From a checkpoint of a small multi-label audio tagger.
Model: 20.5M parameters, log mel input, arch conformer, norm layernorm.
Rows from block 2 of a small multi-label audio tagger, named by matrix and row number. Rows with one number belong to one neuron. Each number is 128 + 32 x the weight over its row's rms, rounded and kept within 0 to 255. All counts start at 0. After the name is the row's rms in percent of the matrix's.
After each neuron's rows are labels from the 100 clips, of 14976, where the neuron reaches its highest value: "strongest on" is what is common among them. Only what is clearly more common there than usual is listed. The data: single English command words and digits, spoken by a formant synthesiser in many voices. In brackets: how many of the 100.
# fc1: first MLP up (model.blocks.2.ff1.fc1.weight, 2304x384), inputs 288-383
# fc2: first MLP down (model.blocks.2.ff1.fc2.weight, 384x2304, transposed), outputs 288-383

fc1.438 106 [142 142 116  99 147 162  95  74 130 132 126 168 149 158  64 150  91 116 124  90 186  72 120 121 156 162  89 178 157 172 138 157 153 164 132 145 103 109 173 113 139  98 154 135 172 109 112 115 179 132  67 189 127 179 129 161 164 149 158 138 136 132 123 124 162 117  76 117  99  91 122 205 122 133  91 108 118 139  34 149  79 119 147 127 183 153  92 103 139 189 155 156 138 141 105 129]
fc2.438 103 [112  39  86  99 149 149  64  65 165 157 129 140 157 140 173 119 149 104 174 148 103 135 125 124 163 173 102 124 119 136  93 120 144 133  99 102 134 176 123  84 115 153  90 143  79 112 132 133 164 120 153 197 117 102 108  91 120 155 197 149 157  97 112 180 165 130 130 204  96  96 187 106 133 167  83 128 128 141 144 168  91 178 146 168 157 161 106 162 147 174 118  89 112 138 110 169]
strongest on: /l/ (89); /h/ (76); /p/ (57); /ɛ/ (55)

fc1.92 100 [100 138 138 102 155 116 199 137  87 130  85 117 143  71 129 111  76  96  87 165 139 111 230 155 141 153 125 141 121 151 112  93 155 129  98 152 112 148 103  98 142  99 119 159 179 147  86 144 117  73 125 139 120 101 102 124 104 125 113 119 113 127  84 192 143 157 154 122 169 105 133 185 119 103 110  84 128 138 139 148 116 127 137 103 163  77  68 144 147 118 127 121 155 134 176 160]
fc2.92 099 [ 90 153  81 121  97 127 204 109 172 160 113 135 131 126 202 107 113 118 190 133 172 114 147  80 127 156 143  99 157  76 174 119 154 126 148  76 186 135 127 163 144 102  53 163 104 137 121  99 128 161  91 147  81 132 123  98 144  63 197 111 129 136 123 134 169  93 147 132 129 168 148 161 154  94 120  86 168 113  85 115 121 119 135 111 175 171 124 156 129 114 146 123 102 138 130 105]
strongest on: /w/ (92); /ʌ/ (51); word: one (51); /ð/ (38)

fc1.694 105 [131 106 123 138  53  92 175 116  65 203 132 176 106 123 129 143 150  83 151 147 155 130 112 164 122 158 132 108  70  99 138 191 145  82 129 168 155 154 140 150  99 127 139 113  86 108 106 137 154 107 137 103 118  88 114 177 112  91 106 159  76 113 143 114 111  91 104 125 148 141  98  93 185 151  77 134 168 128  56 127 172 123 116  92  87 120 139  95 124  99 145 153  98  72 132  84]
fc2.694 105 [156 159 151 102  69 121  97 132  85 155 169 133 116  96 141 165 138 109 147 129 111 117 101 145 130 193 156 107  91  75 133 137 136 125 100 149 138 122 195 112 124 117 124 147 173 129  58 143 138 112 116  98  94 164 134 171 102 131 145 159 146  82 142 103  91  71  99 122 134  90  69  70 114  91 156 139 119 117 168  91 133 139 194 124 175 106 103 160  73 182 117 145 138  95 139 122]
strongest on: white noise (90); thin (high-pass) (54)

fc1.298 092 [162 185 203 148  97 154 141 185 130 100 131 155  94 171 175 153 113 135 102 101 106 114 132  81 104 136 120 130 151  87 138 168 149 118 155 131 100 134  51 132 138 135  86 111 129 153 105 128 121 128 142 161 134 169  85 113 127 155 121 149  60 122 127  92 160 151 134  49 198 105 154 182 129  90 160 126  81 103 124 119 154 171 187 111  98 181 152 107 175 104 135 109 142 118 160  90]
fc2.298 087 [132 131 149  63 136  54 113  65 135 193  73  78 106 123 115  91  96 102 131 131 124 124 115 125 121 134 113 166 106  64 135 146 118 157 132 147 189  94 141 147 101 128  88 159  50 137 165 123 129 153 116 151  55 122 139 137 135 144 139 117 131 141 195 130 150 172 183  88 152 121 120 134 128 130 118 121 136 138 121 134 160 163 150 123 155 127 151 152  90 134 116 136 127 131 123  94]
strongest on: /tʃ/ (84); /n/ (70); /eɪ/ (67); /dʒ/ (66)

fc1.290 102 [132 145 136 112 139 120 104 161 157 129 136 118  67 100 118 147 122 127 127  80 102  92 130 114 174 212 130 161 113 149 129 102  84 163 121 131 170 102  64 140 131 108 101 174 146  99  96 198 146 171 109 163 137 120 112 122  78 133 142 127 121 147 156 150 171 112 124  72 122  78 192 110 124 132 141 135 123 149 157 145 168 170 104 133  39 164 122 123 148 139 131 141 118 155 114 110]
fc2.290 094 [103  96 149 169 112 173 140  55  98 187 128 171 108 170 145 110 113 133 100 173 120 147 159 146 122 122 191 120 143 130 118  60 115 127 133 118 183 148 142  76 101 122 111 162 129 128 168 115 129 131 169  85  79 224 138 104 140 113 117 123  66 120 152  77 103  95 144 141 110 144 158  89  95 131 152 177 100 142 137 104 172 127  58 107 208 123 138 120 109 122 122  69 130 144 119 148]
strongest on: white noise (60); voice: child-like voice (50); clipping (42); muffled (low-pass) (40)

fc1.409 104 [ 89 107 125 111 165 119 116 162 158 148  91 119 181 127 127  98  88 115 191  97  92 118 120 135 102 182 152 158 135  81 131 113 162 104 126 179 128 160 147 101 116 126 131 155 129 110 132 169  97 128 165 128 122 139  96 113 103 122 142 204 128 151 111 176 105 176 113 168 114 115 159  96 138 123 131 144  89 111 178 156 139 119 113 135  73 161 149 131 167 162 156 184 176 139 136 154]
fc2.409 100 [121 153 122 160 169 109 130 146  95  50  81 129 110  99 154 155  58 138 157 111 148 113 191 130 103 125  82 150 106  87 155 122 139  99 123  98 145 193 102 129 105 113 155 113 103  71 112 171 104 119 150 144 119 169 174 171  89  94 159 137 111 130  46 149  69 137 142 166  96 109 120 118 119 108 140 113  59  87 148 150 144 131 157 155 138  93 162 165 141 131 165  87 154  81  57  96]
strongest on: /tʃ/ (52); word: search (29); /i/ (27); word: three (26)

fc1.87 106 [123 177 188 149  84 112  89 111  98 145 101 149 172  84  85 155 151 126  43 136  99 104 156 130 119 138 119 131 190 167 127 121 135 162 118  98 150  84 131 128 164 110  57 203 139 104 146 101 117 116  54 117 163 103 139 159 162 101 100 167 119  97  77 108  73 161  95  97  95 130 120 132  84 145 155 111 120 120  56 134 129 122 132 133 155  99 145 184  87 137 112 135 159 173 185 150]
fc2.87 107 [165 172  33 100 164 118 124 131  93 101  53  90  70 160 164 177 132 111 171  95 132 151 125 199 145 159 140 151 146 118 158 213 105  99 108  98 174  48 158 154 104  98  93 160 119 122 147 153 155 126 132 102 174 124 145 160 113 189 131 111 141 167  86 144 152 158 116 167 182 123 154 134 146 126 112 182 137 144  89 123 144 127 162  97 162  84 134 118 162 167 179  93  76  91 128 168]
strongest on: /l/ (73); /ɝ/ (56); pink noise (36); /ə/ (34)

fc1.429 094 [160  98 130 126 123 149 102 132 135 119 119 160  83 166 104  58 142 160 108 127  70 123 128  95 144 147 132 168  87 148 138 132 146 130  23 107  96 120 147 141  95 130 122 160 158 129 124 171 145 139  87 122 132 120  76 136  91 150 122 147 188 122 148 100  97 118 174 148 135 113 146 135 110 156 103 168 126 110  97 121 118 119 121 145 161 166 105  92 123  39 167 169  96 184 118 131]
fc2.429 096 [125 107 147  78 129 115 130 120 102 117 139 110  90  93 113 135 112 112  77 167 153 163 136 147 143 118 133  81 161 148  88  91 154  83 145 170  59 107 175 153 176 108  99 158 158 127 128 127 149 153 147 103  92  90 125 165 197 107 117 105 136  62 147 158 138 140 137 104 152 122 133 112 145  98  81 151  63 147 152 146 143 116  93  91  67 151  96 108 105 156 117  86 143 107 120 185]
strongest on: /n/ (75); /tʃ/ (70); /eɪ/ (70); /dʒ/ (68)

fc1.1 098 [117 129 113 194 203 168 134  91  68 184 131 139  79 134  94 164 109  79  81 136 106 106 112 137 115 187 120 111  75 172 121  63  73  97  96  92 115  97 147 113 169 114 147 101 173 139 135  64 147 127 132 115 148  75 163 127  86 148 140 160 139  79 164 138 158 109 145 137 124 102 122  74 144 154 112 144 142 135 156 164 145 118 103 120 140 113  98 119 142 146 170 108 164 118 165 103]
fc2.1 108 [156 139  97 127 183 112  97  84  68 101 187 128 122 114  74 132 178 146 132 102 117 115 157 109 105  91 118 159 131 134  97  76 114 147 111 123 165 112 110 104 180 154 155 133 183 177 142  94 114 143 203  76  78 125  49 130 140 130 154 108  76  93 141 100 102 110  82 103 111  80 130  93 139 145 136 124  82 131  83 118 128 117 168 107 187 133  98 109 188 168 125 127  96 125  67 150]
strongest on: /l/ (96); /k/ (93); /æ/ (75); /ə/ (73)

fc1.487 099 [124  80 130 122 155 120 154 110 122 145 153  99 148 117 122 202 139  98 158 125 118 116 140 140 140 157 178 116 121  64 118 175 101 143 153 143 137 150 117 164 163 172 141 113  92 107  98 118 150 137  95 134 131  95 115 117  46 155 173 116 144 111 109 149 111  68 157 154 121  79  83 125 139 146 155  96 116 113 134 180 172 131 147 127 165 114 146 114 133 192  74 154  94  96 155 121]
fc2.487 103 [117  97 133 114 115 150 153 146 163 123 116  74 129  68 150 171 115 108 124 134 114 125 153 175 142 144 100 162 178 135 107 119 145 112 112  98 149 159 182 109  89 138 100 159  88  69  95  92 155 146 156 145 156 131 169 127  84 125 182 151 113 166 132 182 109  69 144 105 130 101 137 117 119 112 100 172  57 139 113 161  88 130 159  93 155  94 113  72 128 148 127 144 146 130 149 125]
strongest on: /n/ (62); voice: deep voice (51); /ɑ/ (36); whispered (35)

fc1.601 098 [205 160 158 133  75 118 129 138 162 119 114  80 102 153 148 124 157 185 126  98 158 155 129  58 139 136 122 107 121  81 185 137 145 127 148 141 129 129 156  65 144 149 154  70 102 135 102 163 140 123 145 128 182 131 129 156 100 122  96  69 134 154 166 117  95  96 200 139 158 149 135 134 159 127 132 130 100  97  86 134 162  78 110 146 197 136 114  89 161  59 121 155 135 146 146  68]
fc2.601 095 [156 109 139  88 127 174  86 112 147 162 129  93  51 147 103 115 143  80 106 177  77 148 173 192 128 161 110 155  89 157  94 179 100 152  95 106  93  91 145 115 116 113  57  76 148 114 175 170 189 112 122 166 103 137 161 128 106  93 157 116 156 140 125  78 133 110 152 131 138 109 132 132 132  93 158 120 105  69 161 134 142 129  93 127 105 114 163 132 126 147 141  98  84 104 163 179]
strongest on: white noise (93); thin (high-pass) (41); muffled (low-pass) (38); /ɔ/ (27)

fc1.580 103 [107  86 146 106 133 154  74 144 121 185 127 161 171 103  97  37 143 178 157  98  83 173 103 142 108  97 184 157 109 179 111 137 105 147 155  78 123  71  90 174 184 104 145  74 172 110 172 123 115 116 105 115 165 145  94 179 125 127  91 147 103 161 113 142 103 124 186 165  92 111 141 106 149 135 111 126 108 117 177 134 107  70 120  96 143 110 168 143 149 212 119 137 133  68 149 135]
fc2.580 108 [128  72 140 131 137 102 137 179 177 115 110 114 197 102  59 110 133 158 134 114  80 151 129 154 105 142 122  78 101  81 181 180 132 135 111 109 191 122 142 114 134  71 109 128 137 140 139 125  80  91  87 124 126 122 122 132 137 203 173 120 132 147 137  78 127 141 134 130 105 193 146 115  71 163 138  60 184 140 113 129 111 120 138  98 238 111 126  99 175 151 145 165  64 162 187  57]
strongest on: /f/ (71); /ɛ/ (50); word: off (37); word: left (25)

fc1.210 104 [122 134  83 119 178 136 137 135 111 150  93 132 127 131  97 100 101 134 121 171 131 164 132 166 102 180 129 155 189  82 126 131 100 141 120 155 144 152  94 138 141 141  78  63  69 137  93 163 132 151  82  71 150 160 113 104 201 177 128  73 149  97  99 171 166 134 190  81 169 136 102  85 121 132  91 113 133 172 111 109  95  97 136 152 104 110 118  80 132  96  75 217 144 124 128  99]
fc2.210 111 [129 113 145 111 109  72 125 124  92  83 173  86 165 162 138 173  95 125 132 147  83 127 114  99 116 152  81 128 120 107 140 103 128 133 141 152 124 132  78 113 115  17 162 112  81 100 167 139 157 114 144 131 146 140  96 103 105 163 144 177 112 147 137  87 118 130 136 172 141  92 192 151 132  92 210 125  96 148 105 140 155 115 137 101 196 150  84 135 137 172 124  88  98 108 115 177]
strongest on: /l/ (80); /k/ (61); voice: child-like voice (52); /ɔ/ (29)

fc1.125 092 [122 143 126  71 151 119 158 119 154 149 189 112 173  71 162  89 157 177 105 180 151 156 181 134 118 149 138 172 114 168 126 104 178  94 151 131 138 109 157  59 133 131 126 100  80  91 151 162  79  87 136  93  79 146  78 100  73 127 122 136 141 168 134 173 129 138 125 124 130 121 123 160 152 122 138 139  70 153 159 169  99 135 160 116 130 107 108 166 139 127 178  98 154 108 145 156]
fc2.125 099 [157 175 161 157 134 146 164  83 108 136 106 133  94 100 130 130 163 118 136 112 116 153 110 103  76 171 113  77 124 123 173 132  88 116 128  47 124  96 147 124 118 153  93 159 130 161 156 134 133 157  98 106  93 173 129 125 111 103 111 123  99 134  43  73 149 114 174 103 149 174 146 164 134 100 154  91 126  84  75  81 125 168 139 160 233 119 129 175  56  88 150  86 175 145  90  59]
strongest on: thin (high-pass) (97); mains hum (95)

fc1.594 098 [110 147 131 160 119 124 132 150  88 120  77 164 146 136 114 134  97  59  99 125  99 153 162 101 140  76 153 139  87 100 106 133 104 130 178 121 117  74 181 109  88 147 151 119 179 117  75 130 114 165 127  79 178 132 158 117 131 108 144 144  92 112 119 167 187  92 121 124 130 119 137 111 123 132 117 126 193 118 148 125 124 143 124 115 202 166 143 103 116  61 131 183 144 114 121 109]
fc2.594 109 [173 137 137 176  95 152 116 127 143 161 117 137 155 162  80 131 141  80 116 183 129 127  88 138 126  79 107 159 130 101  93 142 127 146  82 165 115 171 128 113 193 181 175 134  85  71 137 119 137 115  56 164 153 143 115 122 136 129 133 149 148 108 102 112 144 115 174 143 122 201 107 146 119 136 156 140 110  71 110 151 138  83 179 116 177 112 116 141  97 145 106 122 155 158 118 102]
strongest on: /n/ (75); /aʊ/ (64); /d/ (64); word: down (58)

fc1.619 109 [138  90 101 146 139 104 143 145 115 154 135  99 102  84 126  99 126 101 127 109 155 182 117 109 154  64 142 121 196 129 120 120  78 113 127 112  97 120 124 175 142 113 109 157  95 125 161 151 162 142  95  89 126  68 140 179 171 144  74 133 135 144 165 128  69 151 176 181 128 109 119 107  87 184 119 109 101 177 203 161 113 156 150 149 108  88 121 157 102 124 136 147 124 146  96 118]
fc2.619 101 [ 95 165 132 180 183 116 124 181 123  60  89 163  63 173 180 125 105 114 155 108 159 103 125 106 137  95 147 157 107 128 183 176 144 115  94 194 134 140 144 105 118  74 114 140 183 162  85 154 112 135 131 113 134 126  92  71 147 151 124 165 118 141 157 139  79 134  90 137 147 154 173  49 164 137 121 125  24 113 117 161 138 147  97 194 127 126 113 128  45 135 146 120 161 123 186 104]
strongest on: /l/ (75); /oʊ/ (50); voice: deep voice (50); /z/ (29)

fc1.183 098 [154 127 106 154 141 101 159 159 147  98  86 161  84 134 150  92 129 146  84 157  93  76 109 113 135  83 142 118 114 105 109 135 110 136 112 202  96 131  79  97 127 110 167 144  95 124 109 231 157 144 157 122 185 135 160 161  45 153  77 112 122 156 163 104 119 100 165  62  76  75 134 190 112 119 180 107 144 111 170 127 140 135 114 119 119 138 107  78 150  60  90 131 171  98  93 132]
fc2.183 101 [125  74 138 121  96 123  81 109 126  47 115  96 126 131 125 160 136 139 178 150 116 108 121 113 140 157 147 113  45 124 129 187 109 182 132 135 108 116 144 158 106 131 124 148 182  82 161 150 137 128 104  80 115 139 152 154 112 159 132 103 113 198 137 151 112 156 120 155 132 158 105 142 103  26 143 167 112 101  91 141  89 100  83 116 101 150 161 118 102 151 153 159  63 155 127 138]
strongest on: white noise (54); pink noise (46); /p/ (41)

fc1.201 096 [109 158 162 140 100 108  80 162 166 102 106 121 142 155 105 145 151 188 106 113 140 126  93  90 139 118 175 155  73 107  90 143 165 125 160 131 119 157 141 151 120 137 144  71 184  73  77  77 157 144  38 209 155 121 142 143 121  86  94 104  74 134 140 116 164 139 153 146  76 129 122 116  98 122  74  94 162  92 164 125 100 130 145  77  78 155 104  98 151  65 129 137 167 152 156  82]
fc2.201 106 [162 185 124 157  89 145 131 131  93 160 113 115 162 165 145  64 170 107 112 171 119 140 123 155 104 146 121 139 141 160  99 120 150 125 118 117 141 130 162 152 165 199 172 117  75  70  83 100 135 136  80 172 173 143 107 103 149 125 118 130 149 121 150 126 129 102 167 119  79 148  98 107 133  68 138 134 118 146 174 111 164 126 150 112 179 117 132 123 141 132 102 117 110 160 125 129]
strongest on: /n/ (59); clipping (51); /ɑ/ (44); /aɪ/ (39)

fc1.377 089 [133  90 108 146  90 100 189 120 130  93 204 104 128  67 160 132 123 119 125 143 167 123 165 103 154 174 172  99 144 168 103 118 162 110  99 181 156  98 147 115 134 135 163 132 127 122  71 101 135  97 156 179 125 145 123 174 112  89 109  80 164 160 110 112 146  97 104 133 103 108 151 153 173 148 131  64 183 114 137 112 123 157 135  71 137 111  88 173 177  64 143 196 173 108 130 126]
fc2.377 096 [124  89  69 119 118 103 198 129 163 111  77 110 140 101 142 114 150  67 134 114 180 141 161 102 125 162  92 104  98  82 185 142 109 154 128 164 156 149 176 125 134 152  42 162 117  92  73 112 116 167 100  92  78 128 129 104 133 110 157 160  81  71 115 153 139 115  99 117 135 128 144 177 127  59 138  96 165 101 123 117 109 129 150 129 141 163 111 161 122 129 163 161 106 109 132  57]
strongest on: /w/ (100); /ʌ/ (72); word: one (72); /ð/ (28)

fc1.216 105 [103 115 102 171 188 150  89 104  72  57 143 115  98 115 135  92 130 118 139 142 137 111 151  93 172 159 109 107 112 128  65 135 180 142 154 157  85 149 107 139 140 221 149 159 160 151 156 187 140  87 132 141 104 123 155  95 159 176 116 103  83 149 132 128 141 113 119 134 124 144 114  77 149 114  75 160  63 144 162 115  87 125 125 145   0 175 161 117 182 149 125 142  21 163 123 111]
fc2.216 109 [121 120 123 149 175 103 110  13 119  70  98  60 105 104  97 189  91  96 207 122 158  85 121 120 147 158 122 135  91 129 137 214  81 117 121 140 121 192 111 147  87 122 120 143 148 164 114 106 164 124 169 117 108  86  82 100  94  86 146 102  90  88 127 113 113  74 110 124 125 174 138  53 130 122 133 167 157  78 128  72  91 118 121 164  94 117 117 124 120 111  83 148 128 144  58 143]
strongest on: /f/ (94); /ɹ/ (92); /ɔ/ (89); word: four (45)

fc1.470 101 [ 89 146 110 165 103 120 144 137 151 137 177 139 127 130 125 117 155 142 127 122 125 119 110 120 104 165 117  78 122 148 110 121 153 146 115 126 144  66 188 116 137 123  67 180 137  72 148 119 142 142  95 182  92  90 118 192 101 102 115 132 129 121 154 124 138 176 118 138 143 109 157 153 118 168 176 183 136  98 118 129 139 141 183 136 119 107 143 115 162 159 114  84 214 135 101 114]
fc2.470 098 [112  92 166 119 106 162 178 133 127  49 115 138 148 123 142 140 147 138 132 133 110 130 136 122 132 155 143 134 106 134 118 117 119 142 126 102 142 127 130  80 136 142 103 171  94 121 163 178 132 165 146 137 112 145 128 123  76 126 142 155 212  94 157 161 125 154 144 145 103 181 164  97 125  63 136 142 186 145 147 188 158 111 162 181 140 169 112 123  89 149 136 119 204 130 165 118]
strongest on: /tʃ/ (75); /dʒ/ (72); /eɪ/ (72); /n/ (72)

fc1.70 097 [109 158 127 140  79  73 140 101  97 157 155 111 105 182  69 192 111 142  77 125 141 162 155 139 122  95 145 126 107 142 127 147  85 167 124 133  85 133 160 108 123 175 150  51  37 148 193 115 103 100 179 126 180 124  98 180 196 172 127 103  94 188 160 115 152 157  84  65 113  70 133 147 104 164 107 135 116 135 151 155 171 126 134 197 128  97 129 140 135 125  80 119  36 195 150 105]
fc2.70 090 [132 147  89 175 125 121 114  98 136 175 142 141 210  68 206 155 171 112 126  90  95  89 129 114 108 119 125  59 136 176  98  72 120 116 108  78 176 139 119 175 165  95 126 120 135 146  92 131 175 107 129 147 180  67 105  92 146 155 150 173 137 127 103 158 107 132 205 117 140 133  91 129 166 122 128 156  68 172 159 113 130  99  45  92 155 143 178  80 186 133 192 114 170 101 143 174]
strongest on: thin (high-pass) (99); rumble (99)

fc1.281 098 [128 106 135 102 113 168 128 109 154 131  76  71 177 121  96  76 160 150 107 163  95 180 104 114 106 101 106 118 125 173 130 150 143  95 111 122 112  69 130 145 210  77  88 178  95 117 138  58 105 142 130 164 134 105 169 135 162 146  85 129 129 126  72 123  94 158  95 172 119 150 178 110 113 165 133 141 192 174 107 218 136 123 184 115 157  81 156 105 126 150 164 102 169 119 148  89]
fc2.281 096 [151 140 122 165  93 130 133 148 119  81 111 137 120 204 117 115 182 144  94 148 111 132 140 149 147 141 123 127 121 154 101 219 145 134 147  66 174 111 104  99 138 168  97 112  81 147 150  89  89 125 131 172 129 129 138 173 115 138 140 117 136 114  99 160 139 119 117 173 124 138 170 150 110 178 113 155 189 116 162 107 157  42 159 140 186 157 144 137 126 155 128 124 113 146 135  53]
strongest on: /f/ (99); /l/ (92); /t/ (80); /ɛ/ (79)

fc1.360 096 [128  96 118 144 215 197 141  96  57 169 119 108 179  85 157  81 125 141 129 110 122 123 210 126 102 152 100  66 119 118 103  80  90 117 124 118  81 128 132 119 167  84 101  83 140 130 131  55 131 140 136  64 160 129 134 105 162 112 133 118 164  85 128 131 137 133 175 158 104 113 105  91  81  68  82 146 129 179 127 107 165 140 102 130 160  98 105 135 136 128 150  93 175 111 133 137]
fc2.360 100 [106 109  70 137 164 150 119 130 147 119  75 114 141 128 128 133  97 125  81 130 117 103 155 120 135 110 146 124 114 161  86 115 144 163 109 126 155 165  93 101 143 175 114 111 126 163 105  94 150 143 167  75 104 142 121 170 126 115 103 127  40  85 116 138 159 124  87  93 166 124 146 118 120  99 131  72 140 132  83 112 110 136 160  51 121 155 130 147  91 195 157 152 158 118 120 144]
strongest on: /w/ (100); /ð/ (54); word: weather (54); word: one (46)

fc1.372 103 [124 159 146 106  87 161 171  73 110 157 121 189  56 137 120  79  82  87 122 106 154 149 121  81 139 136 114 109 146 114 136 192 135 102 142 192  43 141  99  99 114 138 137 100 110 132 126 127 126 159 112 183 132 120 123 153 109  87 165 132 104 151 164 168  89 137 119 114  85 127 175 113 158  80 151 101  88 100 178 154 117 177  94 166 107 119 115  91 178 111 113 112 151 136  84 152]
fc2.372 088 [139 137 154 132  65 105  65  81  81 160 134 113 118 128 127 143  89 128 142 145 149 117 139  79 120 187 121 108 168  78 129 145 155 166 165 105 144  77 111 107  68  94 120 102  65 141 178 116 129  55 151  85 136 141  75 164 148 140 125 135 146 144 146 114 164  62 142 139 200  83 166 163 120 126 131 169  38 130 164 136 172 162 108  93 144 166  62 116  67 185 158 113  94 104 162 131]
strongest on: white noise (100)

fc1.509 102 [176 152 134 106  88 115 147 166  91  94 111 141 134 193 156 133  93 140 133 162 162 121 158 131 112 127 174 121  85 105 123 160 125 135  90 126 104 122 162  62 155 122 106 158 120 103 105 107 136 148 141 152 104 175 135 138 154 126 132 126 110  75  74 163 113 152 168 177 181 148 134 124 114  75 137  75  94 127 155  91  94 130 137 111 140 135  94 124 129  33 149 142 116 114 212 142]
fc2.509 105 [155 168 106  91 144 138 182 125 188 151 130 106 138  95 113 115 143 110 145 147 137 146 143 123  76 184 130 128  75 116 161 118 149 163  96 158 116 113 209 118 166 100  67 106  85 133 143 140 176 159 141  98 110  98 159 136  88  83 136 174 106 152 131 151 186 117 135 133 119 107 114 206  67 164 130  81 139  77  57 124 133 152 158 141 160 164 133 186 103 128 131 157 107  80 159 136]
strongest on: /w/ (65); /ʌ/ (37); word: one (33); word: open (25)

fc1.603 091 [183 140 138 156 111 113 110 156 106 171 100  98  74 161 175  90 129  96 147 136 103 160  86 137 101 139 124  94  82 129 108 134 113 149 161 161 116 169 126  88 206 130 110 181 126 152 148 106 155 134  37 114 103  99 102 148  82  71 152 108 117 154 114  74 157 107 122 152 148 176 132 161  89  77 182 131  98 127 149  89 154 120 132 140 183 122 161 146 130  72 144  71 143 132 113 146]
fc2.603 096 [112  72 188  85 126  83 140 194 147 113 114 163 170 161 137 117 192 163 123  99 132  93 144 124 144 101 132 172 135 103 116 105 160 115 161 106 134 128 109 161 117 170  79 147 160 134 164 128 120 162 201 116 139 111 154 119  93  87 139 166 121 112 162 105 169 124 111 125 151 128 129 101 107 153 175  92 115 159 143 105 154 149 135 139 103 108 163  52 174 184  90 135 138  85 143 187]
strongest on: /n/ (78); /aɪ/ (40); whispered (39); word: nine (38)

fc1.243 093 [120  90 163 139  86 147 149 167 180 158  96 132  96 169 125 126 102 108 117 119 138 149 100 152 125 156 173 163 109 125 138  96 125 112 125 158 138 101 140 143 149 116 163 111 153 111 153 160 125 126  77 141 145 145 118 103 165 169 118  59  94 154 104 108 174 116 146 128 135 145 109 132  66 153  92 161  48 190 131 150 117 117 160  77  88  74 138  88 146 106 114 172 109 116  80  49]
fc2.243 100 [112 154  95 163 111 169 134 157 165 117 141 143 143 172 107  95 130  86 127 135 164 124 144 145  88 164 149 116 129 117 125 124 115 147  91 132 171 150  79  95 170 177  81 133  91 120 169 102  83 108 132 122 127 116  72 105 149 166 147  92  77 124 175 133 151 100  96 144 138 149 143 122  94 108 101 131 114 142 171 135  97 140 134 131 168 136 103 172 150 188 141  85 100  95 164 104]
strongest on: /n/ (78); /ʌ/ (45); /w/ (44); word: one (43)

fc1.43 097 [109 113 113 139 176 107 188  58  67  83 163  80 190  89 175 150 172 117 107 134 148 135 170 137 154 173 109 127 127 142  80 112 115  75 126 124 147 128 126 112  78 124 127 111 143 190 110  96 160 124 140  93 191 145 113 140  95  97 180 108 192 150 195  97 183 184 157 119 132  48 149 107 113 113 152  93 123 141 138 135 112 168 167 157 161  97 117 103 187 112 128 120 178 131 173 135]
fc2.43 103 [134 126 149 128 151 150 163  99 135  85 133 131 153 133 120 161 124 118 143 148 200 164 101 141 138 136 119 133 168 135 138  56 164 192  68  89 153 134 131 110 151 163  92 117 136 122  85 132 145 102 160  93 120 126 154 120 151  74 101 155  94  89 116 131 132 118 120 132 176 129  80 143  77  91  88  78 162 134 131 115 152 138 164  89 147 147 115 170 118 161 151 102 139 130  83  76]
strongest on: /w/ (91); word: one (46); /ð/ (45); word: weather (45)

fc1.198 102 [164 150 133  46  73 147  82  71 126 111 150 128  82 152 140 121 160 148 124  73 124 121  88 112 105 118 105 130 157  85 162 119 148  83 133 129 126 105 145 162 140 174  95 134  78 115  89  74 146 140 134 117 107 151 107 142 145 144 148  81 107 117 167  71 145 138 169 160 187 149 107 106 133 102 186 130 145 158 145 224 123 141 129 104 122 144 116 143  68  99 132 181 170 138 124 163]
fc2.198 097 [107 174 145  65 163 171  97 131 133  96  32 144 103 182  75 128  64 134  94  95 165 153 111 140 173 173  96 158 178 152  75 149 154 181 157  92  92 164  83 152 125 135  56 117  99 138 143  93 152 147 110 165 100 177 133 175  90 126 129 136  98  99  77 143 130 127 144 140  80 155 161 118 141 154 104 115 118 134 121 193 189 132 164 133 133 144  94 133 131 132 161 151 141 134  89 147]
strongest on: white noise (51); /k/ (41); /ɪ/ (32); whispered (26)

fc1.716 102 [121 102 113 100 108 128 199 112 122 155 163 133 131 115 181 142 122 151 153 134 126 135 190 105  80 120  82 109 133 155 124 117  97 123 149 152 134 208 202  87 174  93 101 148 148  72  87 144 116 132 167 153  85 146 117 101 154 181 114  97 153  70  89 176 155 121 124 154 133 142 128 121 164  85  86 105  99 146 148 116  83 128 156 118 186 135 108 113 140 120 151 124 133 106 199 116]
fc2.716 100 [123 138 100 166 119 135 160 177 150 118 163 118 106 127 152 174 132 115 137 108 126 127 135 123 141 161 113 111 145 154 122 157 181 141 143 147 120 160 118 107 127 159 160  95 163 127  69  79 148 133 119 118 144 167 113  82 141 121 108 158  97 165 109 132 121 104 154 109 124 117 145 174 111 151 100 118 135 114  65 136  99 153 117 112 130 136 150 132  45  80 180 213 158 133 143 114]
strongest on: /w/ (83); /ð/ (39); word: weather (39); word: one (35)

fc1.542 099 [161 144 137 135  94 105 140 152 182 109 135 148  79  97 109 113 150  91 157 169 153 107 146 119 176 101 156 107 105 141 166 163 123 214 147 132 166 144  83 106 138 136 184 135 136 139 161 190 121 164 140 139 137 129 155 125 120  75 138 100  76 207 162 100  64 122 151  87 124 115 184 122  85 161 156 134 141 163 102 136 129 145 124  69 111 152 139 139 152 103  98 130 153 145 108 150]
fc2.542 107 [117  71  78 157  98  86  89 116 161  84 112 101 127 153 124 142 165 108 108 147 175 142 130 129 144 156 143 103 104 136 153 173 120 171 138 201  92 164 171 120 116 122 126 128 173  82 178 139 130 132 124  72  52 145 103 201 150 172 121  67 130 181 146 144 104 171 155 147 140 138 122 123 164  67 163 163 125 144 114 164  79 142 113  45 165 122 102 140 112 152 116 132  54 201  97 117]
strongest on: white noise (100)